{
  "encoder_patch_size": [4, 4],
  "decoder_inner_norm": false,
  "adamw_lr_other_params": 0.0029
}
Rows from block 3 of the text decoder, named by matrix and row number. Rows with one number belong to one neuron. Each number is 128 + 24 x the weight over its row's rms, rounded and kept within 0 to 255. All counts start at 0. Numbers have three digits each. After the name is the row's rms in percent of the matrix's.
# fc1: MLP up (decoder.blocks.3.mlp.fc1.weight, 768x192), inputs 64-127
# fc2: MLP down (decoder.blocks.3.mlp.fc2.weight, 192x768, transposed), outputs 64-127
fc1.372 094:130177134101143125148136120123064120097118130155140151111136119130147109131128113101117109151155154122135117120110156119115167140168113170103150112101151136118104149114076134096121123141169130
fc2.372 093:176149147147131151121149166178161125139129127097119111143087141135103122120077116126149139102106132088073127130125152146142112146102130144139104081179112093171101124132118149080144088163142130
fc1.373 103:144119109126145119086113106161103132125116118096132202116140148119113149074084099138133147106173085095141151116104134124130160127119103080109151167100136112094140114138144142162149130132193107
fc2.373 100:103152139177116134136142137142128174161101131121137138131137089133102127113116107142084127099113141119134127109066147185154117118121163103127128170119159152134098113112146140161150133141093112
fc1.374 099:086099139121121114119068127112159112131132175158160184155127153158113117159098149114151079108152127171139121121185145157139124126152139108143158154113120104093103113154133125109118136089134147
fc2.374 096:091118150124085137101121128123164086146124111157098080125128151104104108103118136137126133143117083141103129109133114132117120169135108168087154150133135143092140175132144126113173165120132104
fc1.375 098:126116151128141115091151128106118103145111137183130105114136131114140132133139164116150111093136145139101138121086127101142156149134175170120131116167133109168108112139053096142144091131130110
fc2.375 092:141135151102161135115063085144171129114127153152141142165114097161104150152152146112150140126159095112137149111115101112135126134182158177093148171159129150065144091151111156135163166164143145
fc1.376 094:140088169077133120128106121157117163140139132139101114119122160117129103156100112096153155077149098111134128122136151113140148103153086150155123105159160135112119101134121125082108109094116111
fc2.376 104:131105134129154132080115123113166124110142115175096111108134149117121136139121149111177119131137120117164133137161106138122096133134155079115192139119159081101131165078154130148094155121126157
fc1.377 102:126109124084140149147106117185124107147103080080161108110100091096119100150113157126152171098130100156135173172156166155179096178102124132100138157105124117137121136118152156137116128144140127
fc2.377 108:138119138142095118142100134153130148155119110119184122141093148141151102138129100132120125109094116122095101115097134134136108143151110087110124131163078107156100068123117089158122161147151118
fc1.378 102:173148160110129116141127117110153120114134148092184123101106112098093112135123130147101137134135112121113148126142080111157089156147135129126150167101108153147179188126110059118082154158121158
fc2.378 097:109102107174100153103148183147107141149176108115115115083139096145108120136144180126079116113124107104105174129112082122132097119170125122128125121137141157090074111136136208123158097122126131
fc1.379 103:110109137149123102130126091122129085175133129097126150126100108146104119153115153095122142159121101154155134133132112167105110130150134152151162131088151123141168101122177159136170114124165136
fc2.379 094:094105146149130111146138151153112138134140146151111113122129152127116117114052135145092139151124093113171151108164121143143134140146117174117123123091103106177106099116145179145085184123094122
fc1.380 106:122146186146090094108141106126131147088079143143166128173158100123170129115102134125152164134141121102141089102105139136106150098138096129119144134118125093130127133167147115115134112128132126
fc2.380 102:129151101122108095176129127117136114151110117132108135147122092135144110131144147107135126112090133136118111134097137094129080060069112063126107141032122114150107135080124158128122129152115147
fc1.381 104:126110157135094157132082123104140120117171121104121160102134116113106128118087096101085071146096082092104132126121126135113128148106137094141124094161117121117150108129095079167146158141106139
fc2.381 104:136174120110065163128141139109150114125095098133162156130084109121116141124129114144121124155096096097141060135114166145142146136123107149091106151137138139108144078140124180166121109144091156
fc1.382 098:111130143165133093118123143167161117132156127087143138128098141126076153138078107085114121146135120133142132087157156136132140106117140158147152144101133147142175100123143184176110155124127133
fc2.382 093:132141161138111154133172130161143095155138132126120096129163125148139166144123176143116139112127086118109100103114072107119130089124160097135154113120152154110109143150117101131102157115124159
fc1.383 098:137105121109079123145098090103139131087159150156165123118115118135073121116153136137116114155068093102122102121093134103159145080128158160141122157115119115133082103124117116154127162058117121
fc2.383 102:129113086105166154116113127131135149136167126131086146137094117158124155173149097119134115157109124137123119089136169082153108123141110104108120119133156146160098193119109135119088126144107106
fc1.384 097:138134111126131128164069065125160138105149130111122116133122116117096127137111114149060129141113129108132126134173134143126122124136134123151148150112095116141187114123122142131133143104101122
fc2.384 094:117135134073116105171113104193124163145173083155141156124158130144155117149116110114102142121139122138123153081140141135121108135153052123124117095129130121160132139123144133101133145115151089
fc1.385 102:101114127154129147114127142141110160128121151092144106140139155174127109149162107140112147110170103106130141117158085151143098125107104140156123121122110128138121104103107180103134125126133197
fc2.385 111:154144167135137151109160107126138179115097153106120132095079141111129101109073121114130096128096133136173140071190102085129130135146110146101133137114097119126082132118164180149134154094136100
fc1.386 096:151125132116098122142131130119101088115099107160140163115141141169124166107139143138113130117131158099138125126115154110121113140158120156180146153148122090114112094168145112105157174131122114
fc2.386 096:141132179134111125135121141107140126079159123123105100127152142091136159109124121123108132134116106148089141105133137148136093069138105146104129162134101111149135150108182109158141213114127103
fc1.387 094:135142167159123142101158143124131190098114126137128130099092100102100113088151123164142123129110176119078121162139165117138171172157119116150120120132121139123087105090102109140129132142121199
fc2.387 102:078094147105116130143123097101165113130134121077114099127131123153108118100170136126135139150130113139135148145113120145134104126106125146117090099121163145111124137107114115119105141112097132
fc1.388 102:193108148119130109135115130119086119107150175124154128150068136125089130140083117113116116141139175160125170121190144120149124125127133169093091126163118124085151102122100089141094141122147101
fc2.388 101:136107106105131115123135161135106111122146136141100143104149173096181103118161155093151145138120116123148106120194121131141106136159132153142166157143142186158122155094119145140128174145120119
fc1.389 099:137155147104093128121143120151115165130127147134157130095105106089146155108137132139122115150126105095104209130195141122144165133181139137147125146143120120130102119157150160172097124169089127
fc2.389 101:109166110109135135102125145126119100158117167150150093102144123167089107153101103146142101116125149124128141113111142111145151105122095121135134128126086115116088145114119162181142155145145121
fc1.390 096:136169087112112109091124133119151142130164113157147090085142089099114095123102140127184119120189113169106126184128115105126188143111143083169174109091159147122110109129131108135123148105127102
fc2.390 090:103120120141102107112118150099137100118168170093138139102137123143145118164121114146078156107107156119140130124136145102109161119119103125142134101109120114128128117081099156128119098144137151
fc1.391 106:145171105087179138107116150133140127123136116108109107162102133144095086129144189111139138137139180116107129107127148095123160115117120135130137127156118132129165111151116137118074119126105093
fc2.391 096:133152149108156132173126140112114150113109117165116143130105139099085177123153086131130144086159115117164081153168108161112136127133115117102160117168135149131159154137147088111145162132092118
fc1.392 103:133136134127108100101108123128103145130126114123115144123139170138180147102128113111128118150091151120100134102115113170149155096141144159139125076132173118118187085129120104112120177150116177
fc2.392 101:142138177167105122117114112178142165114117113147146111124119135096116104121106158128121117118132146168154122179140128146093108138129140142164128118145096110085125147112168129101145133116112083
fc1.393 097:088121095138102113099129121121108114107112117076133133133095094130131142146095135152134136108118121118122082152103133122127140179121154105110082117169114099104108151133098144069099127111158171
fc2.393 102:152173119157129140116123157094138193137146162130121105170144137118166157125108114165060107150123106127130124065146134125095098131095114190105109076085113138143186121092156114128134130103154156
fc1.394 093:139161132109124160098103148114106100082152132091131112103109122117167111145115098086123113116154126088123126161130140142148150149129145111121128181080147158144125100088127135115157149139131092
fc2.394 100:133075116069127117124145183154147124173100135144108130122102106162146109176148097111109112139135108129106114121137151138148127124127125185120084107091116118093125146112111170127120134120118150
fc1.395 097:136085117109104157119140124118109161111123110114107096132194153132152108157079169139118108126168111111120127138150139096138106131078122116120096153106137176092154115148068139121123166140136062
fc2.395 104:085136155104121126149107113165156118122135111143107138107153155125162108161155101106155132159110155136141137105120118104108095148112107105101141142173112103121095142065125112142103142092120142
fc1.396 103:166151129120168099145142115123170143108131163130157128124178144156154114176095098113108120083115125128182082121148140138123145105185152168110100162146124169110125105087095104163102146145139165
fc2.396 090:093112118112154104126084163150122154144191104139147125149147155106122143156149101143112145174108087102158155148134110097144133127126085122138139150128103097157143138111211126130138156155178143
fc1.397 101:131145120105124140172073142062130119096150136117123159122161150122144122104141131133059114109135103131104106135127131156119192092145175138116157133149073153166097085111112129141108138143104134
fc2.397 106:089152127139160159136142146144155122117071098122171147138138112147116150155153162116111152156118140072141037078169126091109116107118172065146108171132109151118134117099133136157142143175143117
fc1.398 096:121096120067171145100134153141146127100139159137134133137107140104148107101100122141151142136108142119132165158127135120115105157135158100166098127143164083113166104137112108177121163158148133
fc2.398 102:107092089086113109130145138115132112132094169139098184102139115119116126068140099095131132106131116141128138113122107117155115121119149099132112168110148157148126119094119155154174096134119152
fc1.399 099:118124106136138137169137127121126093132127160130153146115151106121132156118115115149146119107144138123133124094144117139118103134156100088145141177099132108148104155150159127138126092158144126
fc2.399 111:100147148151100142139095075132153133129171110133149118185159150125135178117129122123103135075132104133116143110096146137111121171125160101131087107099124140143176168112127132126128186097155150
fc1.400 104:121101099137150123144093175134168132131137103117124102126148109168153115116129161126142101144116128122103113171101098120126084110118165150126203118118135094113137148139077113158144093145117144
fc2.400 091:148141130110082104125158145145154145157125159177103133145157158105149105116093154114137170097119104136151092157135118118146110128116157150188155155118152137152137117101120135136133077110119072
fc1.401 100:138169093088117087119119091114118068166142088123078168142119147123093133121108168106102154132123138150134110084116098129102127173154136093147124145173105095101160114167171099131112142112088151
fc2.401 096:103143140140092131158124123135128099098129131098113128108168168145146119160102138145107127121097126124152130112160122162162108077143132113140154142095106142130136143102117130115181146117135160
fc1.402 105:185070096204142126140111097154102121121117104132098144066130111122144135113109112151094130130123089128138113118114156153145115113117120119138164138101153164087111194142118151110112161133103143
fc2.402 104:142142131144149154142139127103132098157097093117114137138083143132134110128112096103146160144140168104092115121146156137139130150152133118189116137090148102133171107143107120148118169115120115
fc1.403 104:142101103121144175129053154137114085132135127169156122093117126104146121076093108121131132081118089121161128153153142111138177130142113117108116131134189178130110097119122116111082142143110113
fc2.403 096:136121129143115147148152146128130139105120111157082121112139136158145148123125087161119133166114111125078146106132106126090156109102150138093117148151148130170121067161154152149124131132149126
fc1.404 097:094124153102098147131182133138078143100098125123057129147182136124115121122103129076132177152097127110149107109111132158124089135137127151115115138135154119176179140140106159144146117119128136
fc2.404 098:151157131124159119133107137141148167085097109145134111134103115097086117141138197117101113117089132116117122121187135077109134118128086155113144153110122115130183111156132119096149137104152148
fc1.405 099:119147105117140152122146124136113143105132131146117099131118148129138122125113118152102176122174103114128071111159099127143142109075091181135150170098122108114114131109158128146120099142089090
fc2.405 103:100146102110136139149130099163126110139124166152142090137108112153139111113140169111121134125146129096130123133136122104115148071129106110128145143094124129119139133128104101127139130132167130
fc1.406 101:146112154147162127087096129109107108120102153104115129155127127148115130124118132114095156138138134134143175093153144110120145136170170149166112138118134134158153116114127093120146118109123116
fc2.406 098:112127133167094112071123146098146122104136122137134109120188179145110127144117150087133102146117126098122144152123095122151165094162124083133099098113114156164106149142140112130107154128103138
fc1.407 100:166103145110116129155164134087162134127135129172135134129143156139148125165139119169104116097102176102125153134124145101106124123130143095112155121134147138117158125188087094126131152139139135
fc2.407 101:087142118108098133112161130132133145155109133156139158135122132176116124100104075106115116122092134106162111109125121170113138139136111116120151137125140124105089123091135179098120092129104096
fc1.408 100:109136116137120107161099084121140132147150135121170101119153094122154120120124131101123152116138167151125109148103147124137109117107099175155134108147120110109095139103125121104117139153152140
fc2.408 092:129117102109111155112094127157135170120136138129116101156111074136136130123147154144140145129123129142118133137164129099123123117126114144159114146124133116131155115180140132123122121143135161
fc1.409 094:115162102114105142138138148113129205097154116135156123109089122120150113127108102136127136109129141119157086142165112115084146107135106169108117124151130146091115099170131125137135155099162113
fc2.409 111:119123150150140122179092118139170128152174113146142112140070129045086161084142099146139146108122141170123108110152096102143150120104105154177153131123123117115097134116168152124142136155098085
fc1.410 105:062078152141120124134129131135130137144124093112110137082112142120201111131100121135155136141146137158123129128149128100104118144113143102139131101101111125094130162124122174100133109116106090
fc2.410 099:074079125116135169136149114145112167125122147147145143149190107125095151120092159108073140123075112134117081053115088129172108166114122151144159095105133128102104139152097104135122150150167127
fc1.411 093:165134119134148138114134136125143099108155135139124150092100137119129121149124105153155134131098101126140114109157145123086122128117151098139095121103097172132158178115116112100148159116179156
fc2.411 096:141134141126160175100115085119101156097119147155136155169096083107078115148144105127149135127104094107116143153152130154151141085129117152149116064117121125174125135111140108150129153137148134
fc1.412 096:131114100131140160111179110159135128123127124164125142090121113144165147082117172157140086137152112138201114168122129134117122153135120151087123127100141125131078137129120138111125115132138070
fc2.412 095:082145132144103147056106117100117159202096120114125129126104116138150171145166101135080161094122124133144126174129142170097131164104097130130140109153091109099124138145170093102144138145162168
fc1.413 108:144147143130121138117124142122121125075129109125100132095100130123145107136134161120099169125141109096197134126083132149131135141132083104107150083128144187125131159174103104115092165144177105
fc2.413 093:093104154130156122174154171118152103097127097125124164099137098102108113115096113182108141151150139145122118110119150108134138114115098180152128141118111134112118115151127121116131094098135133
fc1.414 098:152160151138159120114160131159153154148097126116111154174092113122111162137135141129111130180120151100138149118138134102148125101138167164100139128146111134071143138049140146169078112109141097
fc2.414 091:105086178124101129107126120148152138131078115129146149114111108095098127133140102133150121154181117104103112106107133086114122121085151151106173161141107147177166095136142134111085153121138150
fc1.415 102:137129112136149125152157138117136134138146116137133136103120157133147140168102104139124129114105121116125120131130174095124086140137092047143144113091100151147095111161102161131151128120110077
fc2.415 101:138137118114125117131104168178129114115099125082176139145090119130118142147116094167156166101157132112082086116119094142132123146132112139093123117081106165170128073116156128119125165119141133
fc1.416 098:161089142108154138121099129135186133153150157151086127146122108145153086138134154136137135164115131134120127154114151149144097152115131080113092133128122112123111126119112080105117147154104136
fc2.416 104:139103100082163098134106077113112167132125119112159171102146108131112149100097145115123130163110102171095094104161153091124134127143132131144128126112106140135120105145154132137082088087130166
fc1.417 097:096123125123120157125098132118107108164124113154122093140117120164121127103145114124136148115104117113162129093093124151143122149148185115116111146120161090163182070120141125106144109107139099
fc2.417 100:067123137143111102158082123128089106114110107140160119141138157151122157113146110071161156120088148064143118112141150093135096127123154135159151095092138120119094133145133125100161140160094101
fc1.418 105:128124147130130090113106103121111143104097121126129129137098111098111098095117153158123094156141121151095089124138132106116092135148145139133154140112149106138150170136118107145137108133104125
fc2.418 092:149156145139143119107156095144131115169125131172107131145107148125104158122120131150124168193138085118136177140164120174162088122125142107129194118138160148136155083130106095152135167122130148